config.toml
crop_scale_min = 1
horizontal_flip = false
encoder_norm = "rmsnorm"
encoder_moe_every = 1
encoder_patch_size = [4, 4]
encoder_widths = [64, 128, 256]
fusion = "cross_attention"
decoder_layers = 6
decoder_norm = "layernorm"
decoder_norm_position = "pre"
decoder_head_dim = 48
decoder_positions = "rope"
beta2 = 0.98
eps = 1e-10
Rows from block 4 of the image encoder of a small image captioner, named by matrix and row number. Rows with one number within an expert belong to one neuron, the router's apart. Each number is 128 + 24 x the weight over its row's rms, rounded and kept within 0 to 255. All counts start at 0. Numbers have three digits each.
Before each expert's rows are labels from the 100 images, of 14848, where the router gives the expert most weight on average: "responds to" is what is common among them. Only what is clearly more common there than usual is listed. The data: procedural textures in two colours, tilted and lit.
# router: router (encoder.blocks.4.mlp.router.weight, 4x128), inputs 0-127
# gate: expert gate (encoder.blocks.4.mlp.gate, 4x128x128), inputs 0-127
# up: expert up (encoder.blocks.4.mlp.up, 4x128x128), inputs 0-127
# down: expert down (encoder.blocks.4.mlp.down, 4x128x128, transposed), outputs 0-127

# expert 1
responds to: striped; black; ground colour: black
router.1:077111108167145113076109150093126143070143167083107111130073118117105124140125125142133100079113132118135077122175155134221142140121137136139142110149092107113152088121113105156138131142140123106160134128115107112132139137101160161164135134130127148155152120119130135146147142101111196154166136120124137105143107146144141111141148074111125148136136134123129129100132111145118131132147
gate.3:148121112118094114107136133113134153133118092113114145137133147114123123118125141156125149091089132126151110151112126154130149099108133206088156134112143105168113154132114134166141081092193146130140120141070155100154123151175160148163112120144133101143105126140109140138124100081105122144051169134131132133094157134081123145120145094143106116161121142098134141137126120153114151139131
up.3:074145130139159152129097125131117113139135123162126128171151093132150146102110144131113071136137098100122136159127134098119117149118109114161103120096112143078147068125143118095111155155119124113121087101156110147116138065135135111107126147133107135128141140137165093147117151158154121078110118173127125133123092113125151147177160108117168097109117138173130124146062121133147122095151
down.3:082145137116140091125147112133116129154107147168151134146102138126095088097153114146149138136127113125109116175156136086083165170144135158118113104134084100110115106149119152143126096111122153115112184179125146130129142149091143137117133065138096116149090103094124154133116136137130195112159113126122139086122118086136139117130114191158108124117126105112139110161130149128122125089129
gate.4:121129163124149104141085117102159144141163135128128137191126132124102148112183157152125150142157125100123136137132135123105153158149158155104070130134079130107139117090115135118178139133123125124169121096116145148119112115134123123095145129183096148121133085174168133105063119126127136127168125133150138142098123125138128108154146110098128127133104123112160165119049109107102133139127
up.4:114175154146199101163126101123172139097102163137118133119095151151155107096121099144085115114176101102147157123124129128133139095124114134168160172132141142168119160093123114102120148122128159118135126176100130132118090107145143142121128138137082122118128155137137097116099136141118108140124152114105182065148141139154125142148143140103130142172165134110092144133123163129084142141126
down.4:099161129131088138147109122119133126133114155159135098136106137135098152066100160160108145175101133140137165133101132126123106182129157083100143159126141091103144159138124157113136115113095133151082115086122135162155102161143106151119116141129155095135147101151119130153156108120122138160150125092179104118127133071152148135152132106112124170151109099150067157124139130109132103130132
gate.5:113108149099136102116111133120117124150148143076134093136166133122170156122152142119106104086110071102163127146166140137130124111134118157156134165131098143129100179174117116143113137110114147068105148134149139129165095149119151163102133173135134097135153108168169136132142136136098151124117118156126124091169160148087108178152112149118105134095117127092118112101115156134090112139136
up.5:141124063140068131129126126139120121103156092147088188115108142112130136116122103119130113145144146161111142116077120092163113117123099116135147119118136142141127096127134153148150144170140107161135113126158107114116154159143128140170113115143119148121119114084072109144111121077109124107111147104125080140104101103190135109128142099148128106111134125158180178142138135142125084138158
down.5:135139107126155148170115157144109136151168113149150146128133102142105121121128137153132113112123085078123125123146116148087122120154123125174161126131112097132148120132153126138103130081158098113115106160113145119135146121101139113123125083103150110121107121113200155104131148116097096114175141123110174083120116136141189112140168158109074120147119137119197149109097116152138130140092
gate.6:094138128090112131171114111136101115162143149142110093104100098102123130130138148138152126110163157106161137056103131118110106082126127151137119121132123126135154139134120130155113137126119131114096098108126155124146096081166160128133107146120116137187108084157141091137119092136136159140080115111137117095139135109134112166130158104140084130129149118177168117170090174107165106146141
up.6:122146144107117145153141109085149148197122096145125118112150073097150109162096126121095108165153140175128173133148080131099134138149136140149135142123186108126156111102137135112127161143154186138157142161130110115106135135100141149167116079114119111093097128146143097139119173128152116134130125144129117120176120164129120117111134107155107172133106119110131125094125093110172122132145
down.6:127124127114143133136183150174148126124138151114143113145108156158108079158100095137113146061099125078076119162141141141146094089164117126112111140082126110125127157094142128117143123147155153139135123107112112123113118107148069088104124158128147137106098114127113152109127117103127128115085133123177123102122138146109156187124138099153176104166133111142137159128111104140131127120167
gate.7:133151115140117150097137129126116097155103121152129102100131135136098143111112132087142158104153155161117120120141137173105119112115161084089114097174155164158156135115147086146152149116101101142145086145129141064125159110111077110146141134120110116174130161086136160141109133159149174134159139112137111121155092134135124094123113121128084127124152141154109100112173128118073106116107
up.7:115155106154155127098148120125165156146102127155119131088136139120150151159109155112120138091104125123165104138164090148137144120138116149112122143129155126113094145136089119112177137072125117129159149139140161168142158169102135095149140062167087170145159125149107141130109160097157112152157140104093107140144110126162120096170094120125145124131112132095139097103115125098118107084131
down.7:136156172143125075105161127137112141100139096097121138152080112141140128101112110156116151108089135134117102119101154128156117145131112125108072131141141134124110111115082102108160112165171130149118136099159168117117091125123086119117112136125114134069110102126101142148127091124168150098079115126133142098112129158201115168133120118131129159151130141137119159163138146135139139079150
gate.8:097149103090166144075105100084149112134124128160129143155089138150116119089069131178127133079171128101091119122125167094135162115158139126118134115137113141131121081086121159124149141117107116144144112123099099116081153134134158130100133184130130141151117161149138113132108127151140121129150114118117122110125156122108110104128117115094129120166157082095096162118149100134102143173112
up.8:087143166138171131162104143100167152159146089160097156115157134108128128116140106126086149135137148097143133148139140154141154121143123152107105147087134106138136090099116159109130156126169142087128126173112118162124069108125142104150107111128092142106115143137136062152075101116116102076136128104112149125146104127136151123135121126093086138107121110110099116115107148146076141150121
down.8:143137121097071119140134162074135183119160131181113122116079108119087149124132137152126163142104153083117134175133146131108096152154134099133089171124126109151119107109135119106122130116123154111124109127149124136156127143117130122135151158134144127120123132163152153117118131132074167118133148075140135094123121064149161125128121088166120152158077120114118148133134170100106106110118
gate.9:101058125128086113096120112150103088111129107137120139168101129141093136109106134180119107056091097116132162142164159108153134135140054117107165127114131088133121107153143107125109127137136119117142115118133105171108137130129152184146111133158141123105101145126154139154170115146099159108136127130140128146147132145128138144123155112125066127144101124125117104122150108137130072138114
up.9:123097183128134136112165096129134114130136130148151144103067135187109125133133157186125141151153127130103150104128122117162164119127110092102175179136115126130119126097172112129150158116099098114162155129102106131162129116136130161142128145124104137094155125104144135125129111132096095109156138119144114084160157158111114103124150147110130148160103067107155098115154104173106140147112
down.9:147057157115150150127147098129098128136142086120137105118143142133129174122101139087164122095109128133117133086130066137174098098106157156139153145129133167126178137129127131079116122158135114114179156113130116106112095144137140141102137128122107155092104164104133114120125110112134094118101130121102107174161143164115100159125100110087130148128130122159142134100104093138161141091126
gate.10:101121137131115107131128135102155110109146097125071126151138085127132130089193169153162106117130142131128167132129130072155135166132072166149157088137110125138082075111117099119107102121159131142150079161116093100149131148109129106146154135144088127141130135150141097110111115082102148127140115168151115137128144110116124134136135095141160145114118131102101177129147127138110169132140
up.10:141177126140176113172147126142156104158103115101151152127139135100087106109103125119134121121103103095136140122157168120115085122120143123126140152116163141099105127124140136125153116116112118176121164162126140108163149117135126170109123114177175120157101104134124137128103165117164110143145150132115194174149172123120106134069146156140089113150120125120114174138102126104125142093165
down.10:092149146118123129095094113088124156156092151134089128139135123105111116155159133090134134093169123089138197159134113142094160123151108114128137151114112113122080134153155157117161110117094151140087114111114163119128137083092147151121151138142113114139107104124122121166147149126099136136147113120139100152154153109111133142113130194125167101111164098119121065128155129138122089154138

# expert 3
responds to: striped
router.3:156133120147168122132127137161156123156143125168140147156132174161116109089150123127105169153156134145104126137099095141079119119145130118131131140105195142113091101137112174112157143087155134121122144139116140161143151126114113103117143123113111102139123091148101138073054134139134109157137136131139113133144099107140131103127112155131109150114171105094103115192141136098091145168140
gate.3:123124169131144146151104147138142098169147131132133113109085148126088124089141135166147102147120140074092140131087118136101121141144116151119125115112097104127157135140114145131144143121154099118112126108149143114135097077119105144133110152108129138118105131185154118149174116143179154119147083114153120179126122166086134113121157134120129109194094110129101169082084105111142121130094
up.3:185095112125104103148119124138133115144133111091158112149102140147129116092138138153183106122122160152108137125135109110138148159124088116129122129126135107088134180121116119163136134128108077156082120123129119103134117121125111107091133131136101105147166117116078146156118157134147157137145151144115093150112164155155131106123152097215129123115131167130133122138142113138141182102192
down.3:149109120160160119096132065113097128094122123148135134123144120137135103126103136136131116135146126141105099120090142133118155088146150137142105134147122192127112105134099130140162116131135100144089112113134157131074112135086089159130133096135081077122096118119117124110096139117162169076140125124093126117152150134131125117120108171095122108071106170123105113148160102147138173108168
gate.4:150135151162143163161098126144104140163106148132125111098117178136151132103135145185134134162144135109150135108125104137114090118121142151103125123110121148174110183154079112102137133125177128171110168109129176134109118122150106126122107101074170123125127137179144121109131123147128133122090137130138139120063162105110103122100125090127100142146101112118127125107139114151154173115087
up.4:151118132086135122111127131103120131153163146169087105089151109097151131136149136136148161141155135092144145125144132150117157122117125096150119173124110146163093172143159114097160096129147120119146152120082166106143129146164088127084104155107103126135115127139160082105110098100108166078111099125176173142094156142098111106129130088143132104132142141119117142126135149157152161110099
down.4:103186106112102116128129095129130152106081171134120118147118142127149108186168159136150122141139083139157176147106095131146146144124100105075134173154150115105141156145106171091128118121057159110103166145120146113127118116095105154110138120117146154114126096108126113118136144119112126142072121153133118128149108118180158132135139103139163139150104102117139100145107132151120101144138
gate.5:161128117138177137100131090118131122115106126177143124165121144090112136082161123149121110130122132132109130117118121130104101131119129141102112096120134149155132151102099151108128125093120100177125183084159143159115145130126125154165114126082153132087110120175107151110143111156155071131150095097149080154130136091163132117116130137167127169146127102118132116125117090066134091138124
up.5:171133098171165109113116119130102136106178118168136124133166128102164156084161127117147106133147133159117133123099105152154108134109125132082107140115124161130098171118157148134175125139112078120099151135145109119109086117141139137152119132101093128127147109128111123112139131175113108142098132125169091148110147099105173122177173157137119121137104060132116103168106106131133115140115
down.5:113133128104095145106129082081173129120086132086100123138143134092153151124140107128142107131129116080133105177107146164106119096133098135119082123120133090113092108149104119114116133110129149132156079138156143080135127132139148121118151152171099120136103161177130175133132127110124139124123129127137151090097089146108128091102081099125145162158129103139142127097169173097109116144134
gate.6:191128148159155153158129124133131128126142107148122130094134185100096116144132101131177113152116128142132114132096114142099122091115109153156116138120141130194110119135104171128145102114168139136148136116131125183171094130141141132113163103141128123062059142148146132145120125099118143133117137131140141133117138119148156138120104101141102212110164124128143147135133083130135145122110
up.6:122134148104145150081129129140106116131116156191108108122118093107088132132092134103143104145132131154124142142130136128157160139135155149110124147134095160114126111166145099084164141137120139140164089139121094175108091104145104091146134158142112127134096114146124171129104106107096134074101148067157114131123152130124118162148140109154107111099152063114161174147153133118125110115141
down.6:132104148132129123182081140138165147097132172105146126118146140154141083172135112152115145109154117079101158150169118111162119113136108147136121147078143080118137141093152136116145122124126162126123136116138089132154116089099133124152107136164182150166107113147138119131143142169101112123123132152161109120106100113110161110098156070130127170181126128133144110105134134088120116161126
gate.7:110100111127160142134113155186100139123110172131136169121094136078150109107167135147123149115133142158121111113086120128107061134127118153146143154138126131118104126128141108119148164135088159146150134133122138151136109147158128157120165087137165171148141103179142125097118129105072097138150117122148155076168147110074137136164103135123136112131132092092136110149147155108141146129138
up.7:142152146148134136136109132129131148119164112109128084152101121119114131109110143164130113114098109131105107140162119159144111124081092135057146145097092087124138126127097146146101168134111110156109155142133131138113124137136133168134088097077170144162200125104108170136107127130143173161132184148138122150135143144119139111113160127143153124151139179145118109149117089118115089126147
down.7:142157066111142106093160127115123116100145111113125146132111106148154167136122131123118118122132112144096130124141132148146135120124192120115147139081140149116117157148146120142082141144163096110130093067098156176172116097120166112119100146111120130139138103082170143090145165112139084155095174109102126130133168131160152108137132118147119125092140148140128155145134081141133114170122
gate.8:126094111111161109151131129204145157095136147130113111163088115123135136122168144113102121086122100075093134101099170159129107120129135158126148106130123156089153143117114123123106180134137167128106134144113088118146085108133161112106135174112145115124179110115135170120137151108073129137126076101143120114133163097134116162141107138133110132114150107126103165143111125146104148097140
up.8:124142123126144114123136143109121131152119143108119147146136078123161107119156129101077116110126113105121132124104108151149136101127162120131136116138136112151178108120114110134149128102131122144114145160154061104111126121119122117168140189128077113093110135150161122126123147141109136153164073080164104080095140151122121114140112127163092193138145073137079159118118112145125102092130
down.8:134118114123100130126125138147121136167121122161139128151092147062107107107176159100077160164148143142104171148119108125111098129139145107090121126126147156115125127121115125065129115080128114171155097093108120132088106112138113127138155108148093136116093094166113081133131180112158142137132089140161112140138065129136130129138118125157167163143125136092113129101116121121135121093136
gate.9:080159128136093068124112105154140132134137098135133141101138130126142100217114154145167122131092121118079161147109135136102139112137165117143161138087142147084127089163130144104121164151127165120088125148130140161149125095130130100134176133131148165102097144101105093131116129111099100116134107131098108121119094162144116121118078113121148128099154145119145118141138141115122107149165
up.9:087121131140151113161141110165175148122117138155114154174140148130100181128097149118164106147103138141145167160097106149110192111103085081153124116156133098109121129107151145088141155140096118136174142095140123168135102125141105130125090151124148124120097123139137122118094122132108110093159113094110157074140083162164099133117133134135116141114137118140161089146136135115154110124133
down.9:126176137130136150140142117136141116130100108147141102097145155143102107116115095054124185109116171107103115138155129124100113125187138105141161118097124167165149130141159081127142127115143105176154113138121115138107127129164116102121123169142162098100112170140142164085149110119113082106119152128172161139168129122123141141142092123127145123134162143128101137099138166111154155131138
gate.10:130093148146123133136138145128141101109143135133135117144127144116075158118150132118117171076115140074126150116083118099135099154144161088128087072136134115111153111148109161133081159107116142154146150111123138098103133123092123153146101087167166135101111149166142166168189125131124140159143133126155104129120118147146123141090163142118132149105143152139106162123116095091137175140134
up.10:148159121164115139116141133138101140076124124098137136131121115182139107136089117152114110096103094171072125122179153157154148101081133127096125090071132139121130129109135116107122121135137134085120121118156095152132156131137099099156147153133088155159148145076124108106149141136103140099130118164111146134126137122151173143173117106165157133139136125102119099148126118178113096096108
down.10:118148130090140154142164139144110114073161152151121131127122130162076123113131142155164135103142122083115179159147136156149136127149159131100170136109063133150146153120137114113125135159151119088138130153119100061101114088101140143100139147141156117156107155082135125099121117116144117094138138090131127085148158085120159168135130102134123111162131123101133082143114122126149120153125

# expert 0
responds to: fine scale; crosshatched; wood
router.0:155119123108101143164153112115131145124127118133124123134156090126161116115122124111136121147103133175132141142124123113095129095147108130126127101099122131142126186150169114103085112112086114131102139100120120095107090132169146129109099159103151148126143158128139088137125101135153132115044146132088093110122141109108137209126125155155169135119102146148144124118122148140182140070117
gate.3:117111132103156173138169142134121147188152134128151103107132106181137121183098136118119090119039118143118121156097114151146138119091119152103142114127127144139124093138148161148101122059149145135114114110182099145145131120140118116096111133132112125126135085105080121125108173112126126109167112167094145140147103137139138128102093124124132126116129143129102129134123131123138122107186
up.3:129108117149116108153145114094131152156156117102133155125151152115154152112144154112109081093143105140137134123109144149128134150112094124147160110095146124134120133126128113129127174135156127102147133183126135128138102119110137077097092119122102130078149066176100067057098108168088139079144134132146111159120139125136135120157120120149097117162107131093143095126137133136132097098135
down.3:130127122138122150132111186124126129148126134133090160125122131146123133126109139153159122126174124092169100117106151132143112109135100099131127166128107148129094162177133095141153129104121172162151139167175075145141131125145129161118138151140123136088102129114143100134131163107130132131106165118114146106181173127108146086093091127112095116125127156117141166149178113078129130100072
gate.4:138115106123107119106168098161132174109095144130134107146117149115121114091090116127126140182152090135103103105078149126081105140136123129088098133129109143081133128150117147121160142150159141169113178116122110134146110166127091137169084123166134151121125146188137080090108117135105116140124108089110109122102127124116131136130121117105131124119103117154132149143088159161162126078098
up.4:112148102130137120186119157157141109144131100100109123078117084120120117149122139171157118154104191120127119100110141157105154111142140157116120186150087142163097107127157104113140125118106095099130149129083080095171061105136117162074109130107133117108123094125162103106115113120118143100120112139114135125123111153120150121143116137097149108142121151128089133123119150120133120174136
down.4:146141134178123129153142098120106154136098102112161120133151151105135100116136153092116094115136097133127066116143142127133147125122063120092155150167111117108119111131086135117100123139133119133123144111145108101129134136169102103103160122115174132116081145106160175115119137104119114131086123138147157085146162151166129167130087103133136142151129078144157167165140168142165110103135
gate.5:138088078155123135134145091021139155152156146122094125133141118099132126202122101094138130141164126142100144099136149092117151110136129137148125156140133116148145114119129159129188140134115122128184153130164098119146100138097153134116120113094103102129118136099115113134090127134144163138121130117127120182131149113146153106130094109127161127120168122102153152111120144148123128147148
up.5:116070119123126136141076105120148114118152094137147132116114106122123151103170151146119108075105129125087097118107158152136112116120100156113073050137117086129123100092099080160126111105121083117168079113109120124138116109127115121157138117135126104130154106150135119093142152139152145133162105161117106140139151143126127121147146144096132143156138122144099194116122125146120083143132
down.5:109098124104149137150142147129109183124140123130157144137150163114122130117105119171138135131141118067140079096130150107121152090134154154155119117157096155101116108131129099115129128094132130138163107171153106097155120126122072099105135126135176138132079105093158123159151109128171118096127095181149125126133130155130131141093125142130104144151080132117138142064125118081128097115117
gate.6:153095114139139124128143122115124104108138145112143155127134124113129169117161154089081129097173138136179083107139109098109140110153121107141142124134106110071142146097091093111144101190118159105100119142152142140132110122121153094107116122070117092141127129094110136142121107176103140136131144103109079104132136098118126155164152109121098143158120133165115181120122165136158157103126
up.6:108145139128132137122151172116122127099104176119117091109127117086137167155160162130110138141101131139165151130113110143130121116124097081137154129174058118091134099157122104124143102094107146121101157117116117131117128128102109135163137134118106124158157086105076122119134130109087103120168116096106114065086136105117156158120119155157147147096140132134151096075148123128127106103134
down.6:133164152128081133121114108127128115109115111092121143145103115116132165097110143121130094118097116119135108117092129088125127150105091107152078123162154137130103103141088144130128145135135098138129114114104094140142174151092170119115149088108145134175171164122138130161114077082148160154112141159125152168060117171167129113138129122142120157144098146140145115103124169117116123133093
gate.7:053096158123154112132149106118166142129133137101162105074126133126095149135109134103140163112155110117150147114141161140105157119120111136116151136160128139116108120093095094094114068132124135131086146123119117169110087105142140151114100133117130125145124103158151121123164122149130142127163131136108138117099137150123127151113129096108100121112126098139098137040101170132112154128069
up.7:128131173144099146092117093122137134133134121144102109123123146137104088150103078127143121148105129111101193129151151156139182166130150126090151091088156141138133164162128110122120078134129113121136138147165139095074109160152169156128129113129143130125138142148161127160181073107124137129081125120135127119099126147116114146115092134137098145108101114143124116096120114105134134164075
down.7:125136150109150120121116116107138121098122101094122103142137144155103159153120136148136152088129132127056131171126122165131108109155155115110195130085138123163141159133158154164114111148126104122118110119117123155126104118149106115096086173121150139156139127122128160120132128149096042145080156105117113095120163105112117168139147135129145166153175125143106110116101102125120119145147
gate.8:126105118112126145156086129137114141153115127154129126106094146145149114093115135113113137113099151108069162172111138108101137137151172168180104146105103156119161142123137138140149147093107166076136111110113135140165106123162115134157173094115173095086144111135138101147139112114106092114129100158112163094104143143171147099116092155137126113106111110097142101096132170127125143146130
up.8:144115148165135135135117160096141112151115125103132135145128172118096134106162096165086118108152136193163125141210129136097189132126128112144122130111126129155117108112177122125188145148128102111122126135165147142150116110110109127104145143122104161142148135116125121131109111115135123101129119131144122178173091142153072107137142103115122151163111151132118130124166097142153082123097
down.8:157119087141116105091122173105104131121158138121133163098161108132159134139113136164099125171123119125167126073131103116166082131095144150169146110172101125098159107083125128116107141127154106121119139115130169154173111141118111130137142141128067117120135100147123123087139143142131141119120147119094125129173122119114089087144175130145094176088100104123089131148138137138102143119119
gate.9:133165164125121134125156147160155091149091159140131098135111117133169098145151149160154085197091140121143127120142085130127080140169130133132147109133115107137142119159142127111141128128129137160121149148108117134116138145145114172136127101091163187138119101158134133133160143132110120124118142157162136058099100093104161133079130119165142162112112136104152110119111118169162144146129
up.9:133148125110106156137127151076095094112097129118116168155148122102123150121147134112130133128175124141161099167147114114095114100115112142149129095123151089154138134147081104144118114159130101159151152139167111137148177089172150112132142117187125123158098167161100117133118097131140129142132177152139122113115128111091100103136165134128144124186141117146153087123171116085117130101134
down.9:139162160150126088121102150125140123150119097093130157125128131110151128126080133113115099148093154108165089118108147102082100114118106131188105133150160133120116108107115119116153138128159078161094082118093180150124151147103157133159126130095109095123167097184124120138134103108130112154138130136123145121155158148149126081133137149115102168091136107167111140102146147134112140130093
gate.10:127156156141153159160092148148152154104135097148107137141113129118146120094136121168123129114122127100125125137119131124123093126163111132121164097088085137078153154165126112119129136114199106125146135114073147144133101094126149115141090139152114164132132140166100063099115125148105181089107140129117121144101155140133121150137182102100131148140145153089129098144113141176120152127139
up.10:103167136157133126115122143140124124098133162149145111123122161129120131103110102106067158092087159123111133116147103161110095122075138125097132127127070135170170122132139150138090139119154108127099100099150133091082123127152160158163099161152098151135143122147125126124123153147141151196135145098136103089148130135123177169140126165123147133126154148132141099111114165137137108100134
down.10:095148141071123146116129072172117126099130163164110132118099145136132139102135189155117140154141096142175139139146132108116108177162157127122139127132125147161126159127096144172105137128149123115147120134150111133123108130097184143152112140140107124151134150149114098103128136117127167156197143144142126136127120091089137065130100110135106115125128130082082103119157154102127135151127

# expert 2
responds to: fine scale; orange
router.2:104154168095113132135109107144078094163104098116134115083153103117155137165117147121148128139135106071155168103106116125124117152106117144140121173159112119140137121104120122130135135162115126150130100140172149149123122138120084103120132105163120128100093151109145155161205139123114075089167095120145160157125157145119094082130126119111120094131108124144140151093127132127131094142096
gate.3:107162125103137153121148127107136133094093138123115108138083122092079106131153164164141161089146129110122117107134155108165167093162162126085151138131132121078148133100103091090137096157078117152154124138122138104144132178113090142155169136172156142109147147157134118168123132141132126075136095108134138129126112138152117124106130092166129152172143112149110124125115135115126098095124
up.3:150144118134139129102116101088140096126131096108131114126129115114123153147132124176127136129124124148107109137121139107138145082139091094117129134126134100123149144106112106136117105149134103121152133140074122113135130169113137091153111181148101118152137154146133144154141117202142138091129118157112113171143065111141125133157163147129145164176180185144111086100090124152181127103135
down.3:094119169070103123076122155095135114122161072138153132102087104139127186086124126162123122157106156160151151122096113117139151152133157149157147134115110113146116151089096139107118130132150124155108111103130161132170135128130143125140112121127105129113141081154119101185152117153151156129101106116150132154109110137137099116100168105109133170131097132151129117159107119137131186096128
gate.4:106151105134108146177133150178140124131141128100112145112111133104103105118135097111136133130108133136129135169146185123164117112111137119181122084115099164140130110113144182123144146111141101159113076091194149145159076114107161181104142162132133163124146119151133120131125069145128097132143133110109093101125118107143156129102102138089118127100130136139121118098135145133094126144158
up.4:102101107110116114138103118178115105140165106120160164077148101110144140162121119122159167154098109133160125162101127142149115144143127132117102124177105107134140119166124157144163147160145116123159090108166114103121110146125148128128134128186112092116129155135119120165118154147165098151130170138090116118155138131105141134158099151095121128057121107146126153093124121120099139151182
down.4:085165141094140112108128153116171101100119143109146126131124187123162117132131106146172115116149153124153130161173121127129130103143124145104117143096150067119105162105136142107134084089159096145136137115115124087133141097165140114151093086102122147159122129109128151146120153110071133132112149120125131132127134137118139126089127144088162161150199138133135111116118074133121127164156
gate.5:140158133122107121185149145143108129140102124081177116115101118133095091130099070169096132116127180118110107153083129109106086076114143153137132145138149095131136147113129122156104141115165142164125118135113086136129124146099102161125150110141107119108069159110104090135140119141147137123140148105108115137133144142106124142139117132125068128161119107143145142071128141143138186152123
up.5:109137118112160120165113135088150099164127109104147106119125105108105108159088080143136086168139131130089143091117136141115121099100122112174149156096100125123116131145129134117081125115137130112067126103072158125167099133110116076087130145131085129109114106175147086124131110152139109122120121104156110104134116167130138186125118079135137102139138139151111157146126129149128149105137
down.5:084157139084136122173146109163142152103137118169134110144069164130121107099129124131102146130124121119161144158142117164125117095169124110069119145120124099152115156164127121116126133110110143115157152144155131061112115122130090109123137162155143152132067128162130138122127150124138163121107124123171136112165129134124154130138095082152153134171135103122111128088135162097167119108162
gate.6:130101126128143087116143089088166116107140117141098134110152140117138151139124151121131128095134135100136133104116133127128103135171125080095145097158103115150099124111162128100149070135113110124106165153093103085084140114153124192140126188099136178127074142145102116194173132129154102116142132125120144092123126133151151135112137129120117155129152136112124094104115133112149128136085
up.6:096130080111110119154134122137121081161153170081127115113098115131159134126097165119161116137125136189136072094109102099098125162123108146112154155163079121167110082131141152116131127145145146140134152072139126145139147116145099106116140118121139097151147118129140159118111140129119143100158133152144121125147144110168135079155124170114135095113123112104140105172147119123163077137122
down.6:136125125154129127150163141152108155175132162164156118143135180120075071135147145139141137138157107117133108134150125127122151124149120141079135143170080144128123126153152140099119108114090135125138117160127137096071121145090125136158149122147145143093085131122136109094142137135140181127174079129157123112180135092094163141139086145151128105133117096111155143122102120101154104116132
gate.7:153134123131161112163138110122146118149111159130147108122153119112138141159115109091084167109147134157194097124146132149117151148127122167131120179181174125133124129089133170149134142165132145125136139127133136126140113118109114120071140123126157145113139095084167148113127152112161125155165094124112166076109134108145143102091096155143112143123167147119177140152153148117096168119134
up.7:144094119120092093161144083096087122152148130134122136104160147122171133166116121078116168107136126150156123107133123158104115130110124100132093136163126132128105119135153078150111129134087130124121160137099105088121137136119119104067130125101147129187142122086100145166134149108148142154150126138122119129115146103117211133118093143153078132113146154157150116137158111119105105122137
down.7:107145150156081147152125157170124129133129117161127135140093109062131133099131151174098081171108160156167153116098146143064099152146124132121077126163128156144146142138100124117117110112155103129124110146117135139114160169086120139141148114111137141133138107168129101143142120126173156170119123130122136149148107114159166103152128117137104126141097127104130135102101130086087114093102
gate.8:129121124088136158108154160127112078118113154104120109107055144135084117123132183161112124127120121110096116153132103119117118146111155110135152148122122150108160100143125116173109122115134139159120181114116124132154140129144104108121160142097116158141067154123147077078140160097141106117160077140136152128094163148107146122128116106146143148146121161142098108109123092120130080154138
up.8:131167108117127109096151160095148180101111119070111137117133098090147102131120113139133118114197137117138152128155107148141121118128150140117133112129129145149114169092104120081138120125174123129102124183128153154172122110130152116142124149086167129162174112179147163140124090129132141094119160142140109133101154137135143096133159094150098107133171113104140127112149140123151125121081
down.8:123138073135089165151125148103118099133147136121122159141089118128109153140103154146122089145163121149154106135066140142132131148082121077131145161121148126141128169134115120148107149119106110142128102109162114165160118087125094140138129166107121124156162084134143116111124166144115092188135132145115126114131164122168135084121128107147102136128122095123127164137161119069103091143098
gate.9:149121138146080156115145085135130132155116155126124131107119176117157087151116150152075146147162098117157096129121145113165144091106146083133110123133091164112153089151099096124088121153136137118067130149143145122148117115128101075114121109102125104151156151132133169116101098126105124168124124131083130127148131118129127114141157162086134097118184108136115121177136122129130145093121
up.9:130097120109188093125168142161116124117122108141127139132151175119166142127128114178133112113139133107154113140123117135156130102118122149115129155128154137116120085158121062103074125164145118116074122144160104143087123179152097121127123086124120147134135125110140158103116151130095123108122118160100130128118092095160127128121157122122137129127125112083088180153109178156095160134099
down.9:133120126081118110162135181143088134126114137172139129124093120181096145145145170128118171115101108072144159154162096169141118112131154115107147112113135173123139133118135135139097161144173099089100119117104144121119110122077146094145138100089156126127117107097146102128148109120075115142136123131160142146136135094116157137183144111127145157120105128117112140098105104134158102145150
gate.10:132134151120124105139114122081103101118111125151149146141128104147134106137135091144120107160153139116108183119146116172147091078123109157108158127093103101125128148120112147106144137157119141145165153164200131166140107087123148143147137107099107139084102136162121102117141134103074127121127109131133166143143168160108121107091162087155114153160111159093143146123146113138130156090149
up.10:171126143155144175109119156103161098132150145160137094090103093125109085132123096142088121167123135113130147104148118121142119185145143113126094120125142116140160101091123160136152121095176168105126120115093111116099180146091114093135130094111099119114116115105119139135086165134152112126130140114154089158135093147155137087135122105164136149133074107148166121137131126156099120113122
down.10:095170109103131145145120127171099131108110118134144141161072154175129110127190140143145111157141085109152145127121135103167149150176125124122123159114072125110122125136136105145108127125111132115147143136116113151102147070132137132127137099129126142165117125091137121108155144148163169107124101194116141175099116095142106139155109117138143110132143154096114071164095135123131113111098